From a checkpoint of a small rotation predictor.
Model: norm batchnorm, depths [6, 6, 6].
Training: normuon at rate 0.0044, 12900 steps, batches of 256.
Data: trained on rendered solids tumbling over patterned floors, 33.9 epochs.
Rows from block 12 of a small rotation predictor, named by matrix and row number. Rows with one number belong to one channel. Each number is 128 + 24 x the weight over its row's rms, rounded and kept within 0 to 255. All counts start at 0.
After each channel's rows are labels from the 100 images, of 14848, where the channel reaches its highest value: "responds to" is what is common among them; "peak at" is the part of the image that holds the peak. Only what is clearly more common there than usual is listed. The data: rendered solids tumbling over patterned floors. In brackets: how many of the 100.
# convs1: 3x3 conv, stride 2 (model.blocks.12.convs.1.weight, 128x128x3x3, each kernel summed), inputs 0-127
# convs2: expand pointwise conv (model.blocks.12.convs.2.weight, 512x128x1x1, transposed), outputs 0-127

convs1.24 [176 130 159 155  99 100 144 109 148  97 161 111 132 102 146 114 111 112 126 153 128  88  82 155 169 113 132  91 147 129 136 111 169 125 120 117 105 109 137 150 144 162 153  91 100 117 150 154 169 134 124  98  95 124 127 134 145 106 182 124  80 139 123 123 157 101 108 117 136 116 130 161 141 162 122 168 125 132 123 147 117 181  84 125 166 148 137 100 162 132 149 135 146 132 143 128 128  93  92 116  94 149 117 151 155 183 110 115 101 113 117 126 120 172 121  92 137 115  92 136 128  98 115  82 134 120 131 110]
convs2.24 [100 108 161 118 124 110 105  90 117 124 190 127 118 200 108 101 136  90 132 137 139 107 120 108 183 111 119 117 134 138  90 102 147 111 140 159 118 120 101 146 123  69 156 105 112 112 142 190  91 187 158 153 135 113 127 160 106 183 122 148 150 144 129 151 125 101  97 141 159 138 135  90 133 189 155 143  99 159 157 108 152 122 132 109 124 139 113 172 121 129 135 137 116 123 148 135 134  77 141 134 157 132 168 127 135 122 166 161 157 139 123  88 146 133 129 179 116 100 100 117  49 109 117 126 131 148 157 115]
responds to: light from behind the scene (56)
peak at: bottom right (87)

convs1.22 [125 159 135 157  96 152 120 191  66 129 117 131 146 138  78 111 137 125 102 127 103 150 155 115  97 146 144 154 107 147 135 131 109 113 136 171 116 145 128 105 173 145 137 102 109 149 144 122 144 170 103 106 174 188 128 106 152 133  79  76 182 118  95 165 125 128 135 117 118  95 111  98 112 148 117 120 109 140 145 138 143 132 111 108 110 142 121 123 110 196 123 102 107 119 147 131 138 122 140 139 131 146 138 146 103 138  85 128 128  96 115 136 138 121  67 114 151 121 134 129 133 137  83 144 124 132 137 148]
convs2.22 [137 160 137 137 114 130 118  97 199 120  99 140 140  93 160 122 109 131  93 126 129 135 125 119 121 174 125 109 137 142  72 133 112 146 146 138 112 170 128 106 126 132 134 113 121 119 155 135 144 156 156 146 111 124 142 129 137 141 104 124 110 118 170 131  99 138 129 122 129  95 132 135 149 119 108 136 155 158 108 149 111  97 108 185 110 128 124 134  90 143 104 134  98  92 145 157 135 138 140 120  57 120 105  60 126 180 165 127 167 110 109 102 143 128 117 104 146 127 158 117 159 139 116 145 135 142 189 132]
responds to: black object (47)
peak at: top right (78)

convs1.33 [176  99 196 121  94 119  98 126 153 121 158 141 114 121 117 157 138 119 138 135 151 109 158 166 114 138 144 147 113 121 147 125 152 146 146 102 138 111 129 189 122 118 131  94  98 126 115 134 138 158 127 142 113 113 139 108 142  84 116  87 117 147 122 100 130 125 102  86 132 150 132 126 160 185  96 110 129 154 110  88 135 186 122 152 130 144 156 108 135 109 120 146 159 106 104 130 106 108 129 136  95 167 138  85 121 109 107 130 117 139 133  82 123 160  90 151 166 119 100 186 131 103 122  96 120 115 108 154]
convs2.33 [147 106 124 117 158 183  80 116 103 141 143 176 159 126 114  75 126 128 117 141 153 147 170 110 132 143 115 109 117 112 124 127 135 228 214 170 154  99 129 125 123 162 138 145 124 150 124 135 115 103 114 198 141  83 159 135 161 137 134 112 131 104 168 108 156 127 109 133 118 123 115 111 159 119 117 164 132 118 166 125 128 147 132 121 122 125 132 118 121 151  63 155 122  90 151 116 171 126 142 108 141 115 157 106 103 104 135 135 122 123 115 159 120 113 126 105 116 125 123 113  83 111 119 147 104 185 110 138]
responds to: light from the left (56)
peak at: middle right (78)

convs1.116 [119 171  84 115 127 149 109 152  99 104 154 134 163 107 121 108  95 140 171 135  87 134  89  95  98 144 171  83 144 115  92  93 137 141 143 136 111 181 117 108 121  98 117 146 146 131 127 116 171 185 109 129 112 137 140  95 151 137 101  95 174 156 118 152  95  88 107 143 121 136 134 131 157 127 135 114 113 153 129 152 139 143  91 119 115 161 131 149 129 135 131  88 129 105 131 139 131 125 182 152 168 126 156 122 126  76  91  98 113 110 110 144 149 102 154 151 131 142 107 126 104 160 135 122 144 123 128 156]
convs2.116 [136 161 138 123 149 126 130 156 108 122  93 145 127  77  96 109 136 104 123 122  90 120 118 119 138 176 117 129 117 154 135 109 105 135 119 150 100 132 102 114 127 127 118 103 129 145 145  92 139 116 107 135 139 111  61 110 100 124 142 158 105 138 136 126  98 133 114 201 140 104  89 136 124  98 142 122  81 131 133  64 175 161 100 137 108 136  79 129 137 111 148 124 142 132  86 124  70 141 109 115 126 172  72 162 133 102 137 112 202 111  87 158  88 122 122 140 119  99 132 124 132  96 149 137 146 146 131 121]
responds to: count: four (50); black object (42)
peak at: centre (28)

convs1.16 [153 119 144 134 141 125 151 162 151 116 194 163  95 125 140 123 116 108 132 151 119 153 141 112  87 104  88 133 116 126 165 100 101 100 107 149 122 156  97 128 134  87 119 151 115 138 107 106 104 153 105 117 103  68 158 114 125 101 132 133 124  97 179 116 161 125 154 116 152 144 153 152 121 112 152  62 190 125 139 130 123 145 157 131 138  70 166 114 174 121 117  94  90 147 132 115  95 113 145 158 122 130 115 112 154 106 106 109 130 154 133 125 124 147 152 151 156 128 129 155 146 136 123 112 135 113  98 140]
convs2.16 [106 112  77 139 120 129 152 148 118 122  81 126 155 117 106 165 119 101 119  95 162 101 113 170 117 102 115 119 111 129 135 183 163 124 121 116 126 163 121 147 160 170 155 161 169  97  70 144 133 178 142 153 131 123 112 147 128 106 134 171 103 151 134 132 171 113  97 141 130 143 158  97 131 185 164 115 123 125 135 244 127 132 158 147 184 143 121 155 118 174 124 106 120 123 145 150 112 120 121 103 104 128 134 105 117 110 138 101 118 111 111 123 152 163 169 117 111 101 132 157 118 147  79 138 113 117 110  91]
responds to: light from the left (81)
peak at: middle right (67)

convs1.109 [140 101 106 135 133 143  99 126 109 145 106  91 151 145  68 118 171 135 131 105 120 134  98 167 111 109 151 131 146 117 132 108 151 133 178 103 182 117 107 106 149 136  91 137 146 160 120 134 146 128 100 207 130 148 138 143 188 142  52  98 147 126 132 172 169 129 128 126 132 126  75 158 144 101 130 103 128 140 134 119 139 119  90 148 114 119 162 161  96 117 156 103 127  91 111 165 131 133 115 114 106 114 126 100 130 112  96 126 143 143 125 112 113 114 119 132 108 104 148 130 140 135 129 132 121 157 136 155]
convs2.109 [ 85 120 121 156 122 129  71 118 158 134 147 107 113 130 116 113 132 181 142 136 117 161 124 137 141 140 139 119 110 156  88 127 148 158  79 138 127 157 131 169 155 106 129 136 100  86 105 113 166 136 109 142 163 150 122 111 127 114 130 130 132 140 107  96 147 125 167 106 162 167 128 117 115 125  99 137 118 146 122  59  93 108 126 123 111 156 145 101 129 126 120 129 134 118 114 140 161 142 134 112 161 115  90 164 103  76 133 132 106 165 143 130 126 135 131 119 144 129 121 168 173  64 101  84  90 123 141 146]
responds to: jack (29)
peak at: top left (55); middle left (35)

convs1.40 [130 126 129 130 141 140 118 149  92  64 156  83 138 154 166 137  74 129 148 140 140 124 147 127 147 159  93 131 123 109 129  68 127 136 155 153 113 120 118 129 121 144 107 128 124 101 104 110 128  88 129 172 161 133 103 141 148 106 114 141 123 154 134 186 171 109 152 123 135  99  96 102 168 127 108 139 138 136 153 134 100 124 118 123 117 106 145 108 137 151 105 144 110 134  69  68 138 118 145 161 159 122 143 150 179  98 102 131 144 151 141 105 107 111 136 138 150 121 156 145 148 121  70  99 141 157 135 106]
convs2.40 [183 131 144 132 157 125 139 151 136 104 134  91 141 145 150 108  98 123 127 163 133 122 132 130 120 115 143 165 123 182 101 136 137  73 185 120 187 119 148 127 137 148 133 158 114 102 159 112 179 126 115 135 160 129 129 122 204 160 141 114 147 129 103 187 123 130 146 153 100 138 140 124  80 111 114  94 169 101 111 105 114 120 129 133 107 112 131 149 110 136 113 131 108 178  91 130 138 109 157 170 127 135 120 144 130  99 143 155 144 155  96 120 158 100 132 122  97 142 152 171 122 158 131 128 161 135 158 131]
responds to: light from the right (75)
peak at: middle left (56); bottom left (43)

convs1.126 [124 125 111 156 146 156 138 123 101 117 123 115 160 117  98  93 118 136 141 100 132 107  90 157 150 164 159  96  95 102 143 114 115 138 132 114 136 120 142 140  78 147  95 140 119 132  94 108 152 115 124 131 116 161 124 126 161 135 113 139 161 182 138 133  86 154 146 140 126 171  94 128 154 108 121 140 125 139 155 165 137 126  76 109 127 108 133 107 156 164 134  76 128 113 116 156 142  96 144 136 105 132 165 106 157 147  63  89 176 130  97 126 123 114 168 142 182 154 151 106 127 121 105 105 140 146 122  95]
convs2.126 [149 110  95 148 150 137 134 132 109 138 162 103 132 167 164 134  81 103 109 143 156 125  93 130 125 136 174 177 113 154  88 107 103 108 153 138 141 108 163 136 152 145 172 166 135 169 137 135 134 121 142 148 129 162 134 149 120 174 160 115 135 122 149 124 121 175 114 150  56 142 137 155 174 125 150 153 110 167 126 147 132 135 109 112 106 129 112 117 107 105 128 123 137 142 166  98 137 143 133 106 122 157 109 145 129 106 106 136 167 107 102 128 117 123  88 104 134 128 103 190 100 131  91 117 135 119 124 160]
responds to: light from behind the scene (51)
peak at: bottom right (43); middle right (25)

convs1.111 [103 111 152 132 154 114 121 149 112 106 132 100 149 144 112 137  97 213 102 103 149 141 100 151 111 153 126 159 119 107 138 143  91 145  94  82 129 131 126 166 125 119 107 139 145 111 107 108 105 134 170 136 144 114 120  96 115 171 120 117 145 155 129 126 136 118 138 127 107 131 112 122 144 139 164 146 145 100 145 174 109 122  81 119 109 127 126 133 112 147 159 143 120 102 129 172 149 114 149 119 121 179 151  83 122 100 125 100 101 126 104 154 110  77 129 191 195 119 112 123 118 146 126 136 113 162 101 122]
convs2.111 [126 121 127 109 148 155 112 164 103 132 105 124 141 136 122 131 139 148 115 128 142 129  79 152 110  70 144 137 148 146 126 160 124 126 126 136 162  80 149  77 137 100 120  76 163 110 138 162 119  91 129 144 105 129 163 170 132 137 152 124 153 136 143 112 131 150 125 123 146 140 166 192 152  79 102 105  91 158 128 128 131 146 126 110 151 114 136 113 105 102 137 164 166 109 153 150 112 126 130 127 173 105 122  79 134 125 131 151 153 161 128 103 102 107 116 109 149 121 173 142 127  98 144 132 150 133 132 130]
responds to: red object (40)
peak at: middle right (38); top right (37)

convs1.14 [133  97 116 117 117 158 124 133 124 154 120 121 111 113  89  78 135 136 134 123 144 135 104 130  97  98 153 138 163 134 102 145 134 142 136 126 124  96 131  81 158  64 179 160 158 179 182 141 158 186 118 136 137 174 140 139 119 149 109 108 153 128 117 141 154 125  91 121  82 132 121 134 135 107 150 145  95 117 184 130 128 112 118  97 118 144 121 155 117  85 155 106 115 119 132 112 127 128 126 109 110  86 167 117 114 138 104 174  94 129  96 135 162 109 106 145  83 111 154 113 131 134 128 139 142 141 157 118]
convs2.14 [123 134 147  86 126 146 112 142 148 126 117 114 126 141 165 107 135  97 112 144 137 128 115 118 148 129  67  97 170 154 152 100 141 124 119 133 136 124 136 100 130 125 136 133 126 152 149 150 134 107 122 134 123 176 140 118 127 129 163 207 190 138 130 120  68  70 117 168  90 123 103  93 123 106 125 112 120 125 103 198 106 117 197  66 113 119  93 112 141 117 106  95 148 142 132 113 136 103 121 150 125 138 126 161 123 102 183 120 124 128 154 137 123 133 126 122 131 151 129 124 158 132 135 105 142 134 145 184]
responds to: red object (41)
peak at: top right (48); top centre (36)

convs1.43 [123 140  85 113 129 136 127 134 139 131 108 118 133 162  82 160 125 145  98 121 157 132 119 153 143 146 142 121 120 125  86 113 157 127 139 149 157 131 175 113 124 116 192 120 114 129 129 184  80 107  80 102 116 148 146 113 130  89 106 144 114 153 121 135  86 149 129 129 125  90 103 117 165 136 117 143 133 104 147 120 145 158 118 107 122 158 152 119 181 127 107 138 157 135 119 105 128 144  84  96 147 126 135 204 137 111 104 157 180 124 128 122 133 104  74 115 120 136 146 141 140 129  89 138 128  73 127 111]
convs2.43 [178 142 137 144 128 116 177 118 106 127  87 154 107 155 179 113 122  98 123 151 122 154 124 122 135 184 161 154  83 132 136  65 127 154 118 108 103  94 120 163 125 117 160 156 111 124 138 108 146 135 129 117 109 154 105  79  65 146 139 121 145 157 120 136 103 121 112 174 126 123 102 181 131 112  79 145 172 190 126  96 113  98 147 107 157 161 134 160 144 127 141 166 117  97 140  81  93 119 144 142 135 111  98 149 147 100 109 107 118 168 119 122 131 127 118 136 122 159 143 137 173 128  78 124 135  97 126 137]
responds to: black object (41); its colour: black (25)
peak at: top left (45)

convs1.31 [109 130 118 152  99 137 132 152 140 143 137 132 129 146  90 158 140 135 112 123 148 126 135 110 113 119 109 157 126 152 138 135 160 126 150 100 145 150  68 125  91 116  82 122 132 158  96 104  98 118 128 138 124 105 165 139 138 123  79 131 128 138 169 125 117 136 129 141 159 127  21 163 160 174 134 128 148 140 116 131 181 110  89 122 141 126 147 130 158 175 109 109 173 136 118 108 136 121 152 102 133  97  97 102 114  72 133 111 169 126 135  97 159 139 113 156 115 117 123 116 135 110 110 122 128 148 149 133]
convs2.31 [115 134 159 163  69 113 122 114 135 121 129 118 133 155 118 150 120 158  85 128 153 135 117 149 125 160 210 175 152 137 145 143 126 157 100 127 153 105 157 136 108 159 135 160 143 134 151 135 172  92 143 102 123 191 134 119 145 132 128 113 110 148 117  93  81 118 166 126 132 118 132 118  99 159 136 152 124 151 125 159 138 110 154 113 134 106 139 173 125 138  95 170 131 154 172 125 158 138 154 130 152 115 138 129  93 137 154 133 117 124 163 132 156 173 143 113 105 111 107 157 139 191 120 149 176 118 137 105]
responds to: light from the right (67)
peak at: bottom left (73)

convs1.91 [154 118 142 163  95 117 142 122 118  97 124 152 116  98 115 116 141 125 135 111 128 145 125 117 132 154 109 140 121 121 143 167 139 139  90 171 141 139 134 139 144 165  70 138 163 110 117 101 119 107 103 104 103 109 114 125 121 143 112 140 101 125  87 143 112 108  87 110  92 161 139 122 122  91 161 111 122 199 155 157 142 127 106 153 143 112 131 111 118 142 138 149  92 154 140 195 152  92 168 138  72 115 144 156 162 114 162 116 134 129 154  99 156 110 145 146 139 153 142 129  99 151 118  94 145  79 134  92]
convs2.91 [119 135 113 140 130 137 172 156 181 103 119 107 132 108 130 157 110  91 100  99 160 114 117 147  86 133 114 107 139  86 110 160 145 147 154 126 153 122 161 122 113 115 150 116 145  97  85 197 110 161 171 142 148 138 158 143 143 141 161 122 127 134 160 124  86 132  91 101 116  95 155 136  88 126 123 107 132 170 174 142 124 153 136 120 110 128 113 174 125 145 138 133 121 119 167 117 158 135 116  92 112  91  88 149 134 173 130 145 103 126 133 105 134 151 148 106 142 122 109 110 122 137 149 114  84  96 129 157]
responds to: light from the left (71)
peak at: bottom right (80)

convs1.68 [ 86 149 118 145 113 100 116 122 185 114  92 136  93 126  96 137 163  94 144 108 147 106 137 137 120 144 183 105 123 106 146 102 142 109 100 147 188 159 104 145 139 137 106 150 126 122 104  99 159 147  93 109 112 145 102 136 157  95 128 132 152 124  90 110 195 138 142 127 143 126 120 127 127 140 129 148 116 157  98 106 175 112 171 126 135 129 101  96 100 149 148 137 180 123  98 126  95 153 186 113 103 111 131 117  88 131 137 119 128 127 123 125 155 143 106 129 132 131 100 125 160 138 172 131 148  90 117 110]
convs2.68 [117 127 137 158 110 124 121 102 139 113 131  92 129 102 114 161 121 133 113 111 164 167 116 125 146 120  99 129  95 154 150  95 127 139 102 164  99 102 132 119 128 119 161  80 115 118 122 146  91 138 163 110 137 129 126 144 130 138 128 144 135 152 112 126 142 121  77 116 103 132 181 141 111 121 155 112 105 153 143 113 113  84 173 138 158 122 159 129 147 129 123 135 131 111 127 128 132 120 123 126 133 166 136 120  97 142  71 134 141  81 187 116 146  70 150 140 116 140 126 164 117 128  83 111 133 135 110 145]
responds to: light from the left (55)
peak at: bottom right (57)

convs1.82 [112 142 152 109 126 107 119 120 114  89 102 106 138 173 108 132  98 106 134 124 142 100 140 119 128 144 136 109 131  86 134 100  77 183 172 137 123 142 149 139 152  99 159 118 130 162  89 153 154  99 134 118 126 139 133 151 129 173 125 142 131 136 123 120 117 116 158 146 142 132 196 130 109 118 141 132 103 151  99 117 124 123 131 123 148 165 127 112 102  99  42 125  98 111 160 148 120 171 155 160 134 161  96 106 136 126 129 138 104 150 161 136 147 117 123 126 124 136  91  93  75 178 152 114 104 120 121 137]
convs2.82 [125  96 148 144 133 185 145 128  69 139 137 129 156 153 125  86 113 150 124 131 129 113 117 133 125 138 118 131 108 143 152 130  78 153 136 145 138 120 140 117 128 172 125 121 150  96 136 148 148 109 126  91 148 138 104 135 173 139 124 151 101 107 178 120 141 138 115 131 111 114 149 124 142 115 142  97 120 134 130 144 116 120 121 139 154  98 160 151 138 148 173  69 137 144  95 134  99 135 152 141 157 153 127 130 145 119 151  66 106 142 181 131 120  88 154 158 108 126 160 106 139 181 105 109 104 150 124 164]
responds to: light from the left (78)
peak at: bottom right (42); middle right (41)

convs1.26 [169 135 138 123 143 146 140 161 152 145 172 131 137 126 129  98 142 119 124 137 148 173 147 159  94 122 133 156 126 139 115 102 120 108 146 109  91 150 107  97  82 140 128 147 124 148 132 104 138 143 106 135  99 121 100 136 122 135  69 130 109  95 136 129 132  95 133 121 139  94  78 147 106  69 121 105 171 135 105 168 135  90 134 153 135 123 170 151 127 132 170 151  82 108 117 147 149 109 131 169 148  95 131 128 107  88 145  95  92 159 180 128 124 159 133 124 125 109 130 155 131  99 129  72 139 136 142 154]
convs2.26 [128 143 142 136 155  99 138 108 143 122 123 136 113 134 120 138 118 147 134 153 123 112 133 180  95 106 107  96 114 130 148 125 140 165 147 139 102 167 117 110 144 158 107 175 100 124 113 117 146 163 113 135 124  89 119 123 116 135 135 125  97 132 132 149 136 182 193 128 141 126 104 129 166  64 126  94 142  86 123  85 163 112  88 120 122 123 104  59 130 139  94 126  97 184 118 138 196 115 174 134  94 122 111 108 100 116 121 109  98 121 176 131 160 132 146  94 118 157  84 103 143  89 127  63 141 123 121 120]
responds to: light from the right (57)
peak at: bottom left (94)

convs1.38 [147 134 138 172 155 114 144  59 114 145 122 151 151 161  95 137 127  88  97 117 150 121 107 135 129 179 128 117 129 116 147 100 100 130 114 103 139 105  80 111 147 171 105 120 139 113 123 131 112  89 104 131 111 136 103 152 143 139 109 104 107 138 120 172 136 136 114 122 130 148 122 139 145 139 131 121 147 140  90 158 122 110 110 110 137 117 130  75 124  90  65 152 103 125 133 183 143 116 129 117 159 119 113 133  93 171 103 119 118 180 161 121 110 196 117 140 163 164 107 150 141 152 129 147 126 152 117 138]
convs2.38 [114 105 179 160 145  98 108 168  97 146  86 155  98 109 125 139 107 140 133 157 141 170 138 115 110 146 136 159  88 126 118 134 117  87 128 141 106 158 148 127 146 108 130 146 136 119 137 135 117 139 128 104 145  66 113  91 144 171 105 116 163 127 137 114 117 153 132 123 137 110 119 113  96 136 144 126  92 156 108 143 100 102 134 144 146 109 140 167 106 112 120 161 153 141 162 101 114 146  83  87 110  95 152 166 116  90 101 152 103 112 113 109 151 138 138 143 120 156 114 140 152 145 134 126  82 133 132 149]
responds to: light from behind the scene (57)
peak at: bottom right (78)

convs1.71 [168 120 140 154 121 130 109 128  72 100 131 115 140  83 107 154 114 120 116 168 149 154 138 166 137  95 106 113 140  85  79 115 134 135 110 155 134 105 145 165 124 126 131 140 150 132  89  97 130 133 134 162  80 116  81  92 111 131 143 117 106 160 111 127 154 121 150 149 145 177 155 153 147  84 164 130 133 129 172 131 156 105 135 101 147 114 134 100 141 178 126 136 108 123 113 125 153 132 150 128  70 132 146 138 140  89 129  93 155  88 112 139 139 126 121 134 154 147 149 143 140 131  61 109 132 142 149 117]
convs2.71 [ 95 123 104  78 117 184 185 154 122 132 137 116 112 172 109 129 133 133 117 126 148 162 171 119 134 102 140 137 106 112 155 195 100 182 144 147 115 141 125 125 108 122 114 173 177 115 122 184 130 104 148 166 140 135 145 125 132 147 140 101 176 175 155 150 179 111 128 116 139 111 122 169 187 120  45 129 110 138 132 130 124 173 107 121 120 115 128 122 136 147 120 116 128 133 163 119 127 139 123 147 176 112 127 139 132 147 116 104 103 147 106 122 134 112 113 139 149 120 125  78 153 162 149 155 120 140 156 164]
responds to: light from the left (97)
peak at: middle right (88)